Weights of a small image colorization model: arch unet, 28.6 epochs.
Rows from block 6, named by matrix and row number. Each number is 128 + 24 x the weight over its row's rms, rounded and kept within 0 to 255. All counts start at 0. Numbers have three digits each. After the name is the row's rms in percent of the matrix's.
# conv: 3x3 conv (model.decb.0.0.conv.weight, 96x192x3x3), inputs 50-59, a 3x3 kernel for each
conv.0 108:147148164152124133115117116177136124157124116117115133105095092118108112142128105118129126143133119138144128132133147119134155114137172173146139154124119133120137117124142138118125153122083120132147099121106083104133135161144127120099132097079139132113129135135117130155
conv.1 099:130128100134141120142143131095070127092076119101068117122140138100112137110115141164136143150154156139142161113113105134123146130104148101088110096101104116107107100108087121126117143157140153163147116100111099089082118113069138134102162156117107107116112116118112112118
conv.2 104:107125133106113126122114121091123154098111129117119125117117145125110123107114134119142137146148146130132134101119146123116132121089109126115150100089123125115136120103097111094086095085072138159163132136128131135131132130148122120134140122135141149153122130131117131128
conv.3 105:123105104124102103111096093158156154154162153125140127096114122104117124110135153156157138142134113117115090162163135152155132103106103154142120168170141173197175107118120083093088094099100130144152104118135139143143147140151140138138107116113126115122129125135130127136
conv.4 104:127149132141154121117127099152154140127114094122103079113092112107116123135113120131135135102102107073078074110097159134108171150118152095101107103108117144135126156156162143155160164167171083062087123105138151148158132142138137137127130128113119108100133118115151138133
conv.5 093:133122129131107109144116123101134136104130140112162156113118127128120124115102108127146128141152135137152135105117160098122139109135145127142153127134143107123125101095105103102113110105119109120097114132096140156129134166119130160117109143091154143146140132137154147161
conv.6 100:127116097142121108142127130132115111125111103128138122097090102104098092150139155119115104135122115132118125177141107176142119165144141134125112110108104101092095097086080117098102128106113145149145141124108163144117147153105140148115140138105114109108096099090099108103
conv.7 093:165162171141143156129126139135142124126129104117116102125090113151128137155146168136111130128101117132112126140122144133129128131126142124130143132137146129126146121120116112116107130130121126131144108124123108135136119146167109140163104128155096100086131134115124126103
conv.8 098:131142136135150147151162167137116137143127134136127155106134111129153105086126066115128120127129132119126145123098135125104169117130228142139150124122148147160189112105110132137140110117112121078126140129162101114163131144163104126157024070098146145145148148145099097096
conv.9 100:121114115129120123138135135083135191072119178049090144128137129123119112118122101144129141114104108114113107123124121144133122127101121129139131133143132115120112163139103139110088142117082123183198080123158099124152154146132098116107102115105130135145140138140118121130
conv.10 105:178144081151128110118114121118116146151098140145115112049101140073096108141098099101120178079133177110120145134131130132123133117119106163143115195143106187151091117115098124128109121112109142109102153138135130107144080109155105132198105129162112143173107138169099137161
conv.11 096:143153144138149144142154142163151141149138125133122114115115092120118090109112094109112108142140129168162151153142124145137125131129120153137156142129146138127140130143130147152144155164148108119114126123109141141131096137166080114131065090098148140138149141138144136138
conv.12 095:121114116131118123171149155116121129155132131152116087107104095142144124172169158142128140124117127138134142116113132156132134151115096130146158136146154169174161114121117074090081076095082119117106109108098134128098130131146094094108066070081117122109149150138190188186
conv.13 101:134131136122126134112122126118121091146124083150124092148097130128074096140109129148129141157131132154129136115110110152125099128145102154176156152166149163181174079070097079069107103095121166135082166124063181160095129112114138115126116095107120130124122130122122124117
conv.14 104:177146132172133161126113175149142154149123155192107177080149111093139098107153094088123094113149141122158134114161174061127127054114150140133170135116158131075141098109124108113138118121142060114066096101049122135089106164144118151171143143161129103090175150118232179147
conv.15 092:111103111124114119119121122110105110127122121138125118100112111101117109117133121158157145128125126146134136102112137107121141119132142130128131124122123137134129104106109124129140136142153130119112113122112135142135105093078133122113170150138144144145123124125115115118
conv.16 102:130128127123120114127128136109113140140141160138141164180186161147140118102109084115140134110137123128148141129150139154162158138146158118109118122100113131121134140131125148141130124125122119145149127156165114129134151140112141135116139146137105105109111112117109102104
conv.17 106:089122131117130143127128131126133137114135142129131155141157126164164143165153111134113103149138119140139131148131131112130124101135160096131165094127159119154168137120144118095142111108133108103092111123133113146144169134115168131110143127113119120127117134138124124137
conv.18 096:136136107151145132157152141119145108130146132111128117118107129139140157134127152138131151131130152150149157124125109128095123131113124121128118104104107113111116128125137151147153140138140135132135105099118145128125156146157155130148148133123100105101100102102087087089
conv.19 099:127134119125134124133146141093142177067123170061113169113138145126138136111116101133136128130137142131145146126146131133155153087099089128150154118134141105117124142141126115102079093073057133160167112137174086117145160168157113135128096116118146143158133134145131132148
conv.20 093:131129145112118124111112114135146133127135110120123101137114122141121130143135138117112124098089108113096125112119099128125100133136117127139143141159156143164155119114117113113122132127141139145163132147159109131137097111129099116147108122148104098077099096076080078052
conv.21 100:168153174119114141118097132156124072144127092118131111159157152128129113098137134133143137120128128164162149135141159126135154054126077153138134166144147142130121139151163085091108101114120157205234104135168082117115087150203102147180066119148151142124146141130141140130
conv.22 100:169140156144112123105085086135152153114115126090096096133120125138116111137113131121114113115101120110095126151146146140124105144103092137137160103089110122090103081082090095098102109122123110145129142159119148155123103121129119114107168157121128130125140148136119131121
conv.23 106:130136154139142124147156127119115120090100103121120113139110139132127156124145188194128055195124059171131100149160166125135138116142098088123122066103142095134187133104086134122117111111127110111153127112162142127153146119093124105098119120135150157131152131101149116077
conv.24 103:124133124131148140116137134130113077131123093142135126116122132078103114116144155137126125124124114129129124142108069139134116133152152135123116143125115143139144123116125127125129136138132138128126119110118101099101155131114151129100149126104101104105080078088093091108
conv.25 105:102119140119128134126140132094119146111120154132141156146146123145129113154128119150121117152114121158137144149119102158112097123109114146144144141122125121111113127126130121128110101105087101113158122147152141157147139146138155144122151137110125135138106131145117142155
conv.26 099:133138160126133163097099153133136135143146151144127132077090091120114089116117068105107110127122128127113121135167149125133133114111069131131148145145150151140139089095100110116113100115110130139112140128086169146070152097099125090083186118089113103100163148145255255234
conv.27 101:081076090105098105114111123093099106095099121093106119086093084107118098084095081114127127112124122110116125107122139089090122108129164149129132132117123153142143113115119120128127120126132093099092108100106137138137114108090116115098119124103144140145140135143128121129
conv.28 106:138108054150150107175166122079124103098143142079161147122103128101113136113144169148138127126133121128129121086151124148161145108175153088127126120140143134170167142106108133121118055090105129133138106139117079155161098090071138151139076137141150172203094110140079107132
conv.29 102:062131141065153140081167139121110119143111134146114142130113113129118102141113122141117155129115142161111148116129160129095159158058197138124128138118121145117121114110092132131116157151146122108102159123148183110179176087096219091140255090178167137116158136114157145124
conv.30 097:125150142136171168124157171145138148121133165059083131147142135126118112103118108134142135147156154170187187139120078163151140113121158139145148154161164157184207143123127119097098105075080136132136099088095086103132141139160106131154112147178127129131129135138109116114
conv.31 103:121137138147147148134137139136144156108129155139151213116110111108092079127122111138153142147152141129150145098120149072099135139165239118110108137129135141133150099095097110107108080090086102137150096116144060092128100108103145142152064090095101086094115103106147133129
conv.32 105:067127172085134170122158188109116120124108128139114188123131121109114089129149108103131134095111128127151154105139111131133122090125199128133148142149159147168187112114103130137119111096043160132115135133132161143145176123105169150127145145070239167119195128075167115072
conv.33 101:128135112128130117120117112116121101119126117139134131135124118138120090151143100140121124115091104113085088138127117128116112136138128116109101119119111132129115125128132119123120123125126125113130156147150153165163124117112119104097140113107107117112124139135136151147
conv.34 102:152141132155146128155153129141133136113122111132117100114124130156149170142128144135138141127144127127134126123135162074122163103111136134143132129140143121117121134132138118105092087064063119118114137136141155135123165166159118109087048025011128129128132139138146153156
conv.35 093:109104116136136139132128124109118123153159152095090100129130121136131114119122100124132154129127135121117129106122141099110127103126177133134140105112115150169183127123115136140128053060049119129150109131152089138175120137144121150157066103123116115113147147147084074078
conv.36 099:136130149110130134154140159121126106096115079095116095137131123169153162111127117095114113145155132127129101092141133085159124097173127145158151119138125107138110092115103113133120090110097093093067127158117134174123137141146085092100073085087139138140154147153158152159
conv.37 105:184139082180147074164133055161091087172127098140116071130103113151134140138107110143136074160134112142135154166153146156117098141139075171118070167125067162139077117111086110123116101112133126129136133127135144126133121128099115121081110111108053095166057112201068148255
conv.38 101:119105098102094087116115114128126117129121110134129119120110087140109091172154117111113121090089100121106117116101098144116113154131121119111125118105109140127129111114105126134129139147137125155157091128134102127130124119104153152145163159160140146155133139145137144143
conv.39 102:123153173107140148092120118109125114159148141192146129100095086121127136125117113103126134103131139121143148112155125134151126116107113139134141141127129161139140061073083075102110101119119108132138136142136120110098130122108176138131220154157142120095186133094228153100
conv.40 102:087109102080101094113114114120139146128130120128125127157148106165163117177168159123090094120094089135115124113140131113100098114101112126151142115126123131147130109087086124118114136129133149124120162136121142122116126142138147147148145159167159151148145138139141136134
conv.41 102:114107096118101090141125120134144162107112128107104115117114120143140135106094098101102100106106121117125132116126136117121126150143132104100117121109128137126128125119104157153139147143132139142141129146137104103101097090075148155138186190183129129132118122119107110112
conv.42 100:145115129150127145142113138113136187108125164107117128131150150101109114113101120165170176099103096105098102079116148095122146134127168130118156117115145113108135180179128171176132145157120086107063107118095141143132173178155159170154122129115108119128146155160153167170
conv.43 100:202191203159153165130130127105128160113133156119136162100098103104105095091084079128139144119135128083097091059120179087126169089130148129146159125144158100121126146146150116119127115120116091120125077103092149157130065128152059109130068103123125126124134134134162161172
conv.44 104:180176162149127144094079092103124115115131137091113101065072013123149113121150104126124143110103111095085086092117165127141180111098110157149172191162202185151160101145126087139118096128098122121138098099140155129118147163162120126118156131103129102128134110129182164190
conv.45 102:093097106124125140153149163118124141117131148091108128148160164107134129102114110153156144143151135137136131075095149089136169101149203152160167141153169139167188160163148135136125091094079123100094108111101124149146150140118133133126109122120116119131137139142130136138
conv.46 096:134136125155149143128120119200152128190140132187148141161144137150151144131123125078084083120127134126126133165135070154121081141131096132126101158160136141140116147145149132131143158158161157143128153137110168152128118121106133128117166174147118122117112122118104115113
conv.47 100:135117119140118114141107122133104122156123126174129117128121121118112115165173157135136147133143146108099114101075114146133145153084078142128128134127126168138132112118118090105100101112110147129144143129115198133101110110100106109075144142103129128118135139138135137135
conv.48 103:110133174094107162086104131119143162104128148107150156162138095158125063147088035130144174113122155070096105124157188083113162085111161153153181125139179090115139095092111107085099124121120136140113126129110123123103153151141153133134112124120143149148129138141147168176
conv.49 101:156138124143137112139119116145146143131109112136109098119131114122118105122113102128148142120147138098129127100109141102106123144135146132133141146136143155140129121122114106114107107128127101103121116109122146140140138145163117123146095112128127121129135124132133117122
conv.50 097:138127126138130127138131132126131119121117109131131117156146111166151122149108076153131142156140143148120132167154135144135101159126093143151140161170157151163149125131133102100102109109121122132117131155142112135124107115114132145148110122140159165167128134129145154144
conv.51 104:135120141119132128102126127128119138115109137104100141143151146141134132139128086134138135125143139108118152087115152073125166085108214133127135113112134134130160119132128106116114098107110092114130110142168117161223111124097094107099061094089151150148142144139135133112
conv.52 100:139127118157157144163152141119124117122119110160146111081080099081085112151154193170176173142142138111117112116114143128111135129096074107118133106106125111106109139141140113125127094100102132122111147133125130096060152160154128122114110088061126128123142139140150142142
conv.53 103:137135126141129121127113108156149110152146126127130121120105093139140112152154138111121119111106096107107097187144100171119099136114125167153149159142147151141148109126126100125132110129133114123121122127121128144143120132097135136100155153132147140146158148151129129131
conv.54 100:168166154125128136104110115107117145124138156109129149099096076134135122088085062111117131103104111099110116079113147119139176101137169115115135108106129115117138131125126095097098145152151121136137096121117126140128097132159058089101112144170136137141141142146162159166
conv.55 097:132130136125123129129134126135117112134107089146117079095079050122100074131114086126126124109115122118120130139136124151122112135120085136122121146127127169162147095104098121142142137164164111117102146155155129141126083103120080106128092122146152151150148145138146141131
conv.56 099:111124123112121121122145137114101079111101077134124097126117113153160153103106104133139149122126125154165154161120072143104068144117090141131139152128141159148157031048063076082099091086113157142106155117081110072046084097086162157144155165157160138153126110128148110141
conv.57 098:094085081131130129143148139080083098106108117116121125148150131150145115136131109126128122113116126120123123100112120122124138137119137130121125131119126134127129110120114119129118133152135124127116123127128148142152145132083169163122158164120169175189148153163138141157
conv.58 098:125118132115113123100091094096117149090108131083092111121123133106126132111140145134129115110112097109096082099121147094115153083106144136146161141155167146156168132123097137138116143146122111102108139132139177169160132134132125126127111107104135133145148146156149143153
conv.59 099:113108114128124130119118115123095090116112106090101100137142130138139124143148130127117109140129127151139138135098071146130102115125091159133133166143142178163166111117121117120122141129134163133105160142141158154159115091070164142126156137136196193199156158159116121114
conv.60 090:119111107125119113127123120127119112126109085126117099123123131112117114102112110109110100115111098125120114140118101129106080119088068161148148156138136145130131112108112115111118119119127144114100138105099144119113129113108139118105165146117124130130121121118101098101
conv.61 094:111094107104097112122113121140133137116113120145126121106102101148141136159159157126105119126110122131113116130117131124119141129123127127125119120121115107110108111121120128139137134142137124134138126133143125135122159147146171165158156149134121127128134137128157153147
conv.62 101:148133160164152169182165191109102113128118167139140196109123111105117100085074057155156160163172180142158152112103057114131110160168187134101129152129147154136151139137116148141107141127096137148141099120124079090096145142097141134104145137098101096089097103093108114111
conv.63 099:135126116144132121112121122127121111137125093132122090128126138090104104119118120133126136122111121113099110167123128154117098152119094117097112127101115151128136103104105110122130140148155148135153140123130127114112119110100135127114134135141149149151123113117124117111
conv.64 102:081061065130119115146139140115092079129105102138128119148169133128156118127165119106121092118139121124150132118085124125108134102111141128122120135131122166161144136155147126157154138171157106114131099137160103151154107100102109123133109146145143155155123130129097090091
conv.65 105:138149145117158167127152174147135113124139157083126168156122087159136125137134145108130132115129126142132138150120115140135072128154130143137158119138163099125167119117127126122118132133110164115099157143127126154160113104127160140123169154137121131137114127136098110137
conv.66 099:156157143136146131115145133108100112119108092162129103109125130136152156148130122142148148129138129106114109106105090133133110144123103136125135163149151156136137121115106102096091130125120111118101130138115167155111136146131138148131127134110126137136110118120106115126
conv.67 099:143137134151139137171162158137121113149127112117118084118105115138134135106085097106088083118099094161143142174129118180129091180142093142143141136124127182166167056064064105114121124130141155123083172132079168145117106100066134126103160155133139144150143147159158169181
conv.68 104:152156127170155150190135158108119123102121118081150149115141118069117094069149146124104121141123114197118117117110167114091152046097118122137132123138130106143143105112131096098127097093108149143154154127145057098118110104127136117146096108124126118118129120107122149132
conv.69 098:115128045157153100178170141098081051127113085131124101156158147156145124151137117145128083138115081151128121155102076156109098178134115130122119133132127167158154104108110117133135139163170145117108152128142172158153095091029124138072141154099179208248160183217137152185
conv.70 099:159160167158163158154163145146147143128137138120133115128135135119132131102110134157176170105136137105120121088096095130140151129133134138136142146159168163163161146154152127127121126132123128152143094106116115119132137164154102129131136165160141135141135134132142137135
conv.71 106:144127091188159113176146117145137112166146125146122109084083085088093121149142175126135111124134102115125111147124087130094114088068076185157131165126114154110109102101110104104119119120131136160147102107100119123091134148137138154149150159147132119112134118111135115118
conv.72 092:145138135155145131161137119095109119111114132140133132125132141112132135160167179144148138130131114119119104118142151137153156113107083153158166139155169125129129069080086055063068022039047128140148140143131141127113132157159094125123107135128124123125133131134136134140
conv.73 104:139143139129131132113113119123142114098117123062106123125125149113141153133127134112131138096115115113118127121114105119111120115121137136128134124116130106100113164159157135111103112087072102098085090123147094120166173153143140126115121122127122118116131134141129134138
conv.74 101:125101100159145102154156109159140183150137175113109127103126105144151132137149148113110109112124134143140152152148175136138149127092110135128133137130140149140142131122104147135111156158134102114137095099128124111125154162143153147135165149125093090099116123142144152184
conv.75 086:150158138127132125120125116153144119161147120149139120133112099138113096153131113112100106101087092117109116171152116152139113146135112133117110141132121159158144103103108112107119127126132142137134140142140147147141108109123111117139109121146200190180170165158146141136
conv.76 101:105108119099116115124125130124133120118134134113133151147127122159156150148143151100101110096104114111129135163132130144152130138126139117119130139157154160166163141136128154153136147145118133089080127109115094087106160156132154154136166167144101115114110121123122130131
conv.77 106:140163138130156139127139141101143156074132164079139158117121106118126093101112081152155152138131136145121133145152130155145141133098092152162170143153176121138150103084050102089060093070051087118118111157144127146148106129131082117126108119116128134143133134149132137146
conv.78 102:140126128126118112129126112101108125105096113111094096105094087120093086157136123131130120122118112099106114147144108158125117155133129116127116131143121158175154078079084088077085081075084114130145114125142121143153093103107111126139120141160149155161135134141111100102
conv.79 098:125135144131122139149143157116138140107123139107135160113111115136138144094106103129126122145126129119119116097092089131111134142150175125144156137148165150160177094083080114094089098089086142116085183139112169162131106102097135132129110100103118122123118124121122125131
conv.80 104:145141110141117110122106093125108113105104115050084120109078079113123115103128158093100090143143124136145115157119099152114093141115103147138151141122140127111127115107124109111120126117113154136150158135142112107122122112128131119112145145121104112113110116114101112124
conv.81 095:124095093137123110151140128124125137126122123121115118149150125156153113158149110127127131127116125123117125146153154136137148111098101126141133150171149168189164123128130122127131073080092101130141140180192091125138119139148117135146127146172140142141143151154128134131
conv.82 095:158150143148142135122113103137126119136125112134113083089092108122118157155158187131160154113134128123142147131149128140135118134122099145141136144139139152148149106114141110114144107117143118131167100115143107127158084138183099142175086121152147143140140136130133130123
conv.83 098:130097109152125140151123142137105093180138097153136082088091106122121129098097109111135118102128129115121138158133115150108108157125110167136129154120123237215193078084125126132177097109152127133107138132123125140119100128157084115164058114149132123127135126127113109112
conv.84 102:085085082131116119118112110033115178092102126105122135159177183087091098140149157200213203104108085091107105054109159106124101114127159080117149128141155136144168166175126115115102133154132153163175115133128124142130137123109114111106117128120125123134141132131121115116
conv.85 103:110105132114116139111119145130138142121152141128162155124107119114091080131105083115121140114115135137113120150121135135116097139104090135135130123127130126147150145138142129117113121107105144123095161174117135171134160170152162157142148140130145129121148131114143136116
conv.86 106:121125109150150142150135125070100141136133119217145099108100086117128099125146072171164194142173180077099114074101125128139127128152071089070074147131121206170154131123109102103124099109139112112123129132133130154138152137148120129157080098139138161182125137156100107121
conv.87 098:148158148141150130116113102176140119168131113170140123129118122114098107205182183120115131112118120142142144150126088185131111176144106121129123143143135139132116131140145137146147156161163148125124152144140134120124102112117126126117160167146141140134145144143146148146
conv.88 100:132126116141136124135138127084138167080124182053107140120099136105089103106095099133111127136121148137114137138126155122122155116135129102125093097105090088099087128114102148128121164145151102112167079089158091093140151130123136125136147137139116125124125136136115117117
conv.89 101:140152146116126111123129117090083123079091115094106132115100099131124116151146125121112129145139158156147148130100106108106110099091106119110117140135131144138133115111102133140129126128131105136120080124121094142148115116121134142137138143145123130134107115121116124127
conv.90 088:139130143145137144157138151110117139092090125082085111123139143126157152121153155137148141108115118113117121102131154091110168065093134142153165132145164103113138151157158117123118068072081132149168125132154134146155138166168105127131081112114129125131121119126114111121
conv.91 093:122126130152149145168168160119111123142115120120103102137135120167161145104102086122108116147127136173145150134139122150122113185168149120126113148153138142155140076087079089094091103106105146141140146133122171169170084090086087098096110124123129127126124119117106104104
conv.92 096:131122128126122119122121116117120126105107118105108109131157141130145121119117104144144130122126120129124118084122136083119145109135160157143154140133131134135136109103084129119102137135118091113106128156155151169175140115078147134116140130112187174199203191218195180208
conv.93 099:120124106125136115134153142133144127116147144085127122143140160105123126121136144107124135126130130138133133114097140122124188117158205147126122132115113132137149146148139143140135128130124129120120115129134106135157154148147148141154129143167129134135131138145102107110
conv.94 104:114104093127122115142135130102109116129131137137141147079105111069088092116139126139158128144153126146163136113137158115123159100120140137117128127107119135119132119124110121118107116123113115112110117110106114117110107111106113120124104114121130131135104110113119126131
conv.95 094:137157137132141117123130114127113104131114098124119097135107077181144114198176135129114125120111121134127145138128096147128115154121107127117119136137135155160147075083100094097116115121138114132130108130128141152144099127141107140160104138153143141133136132120127126117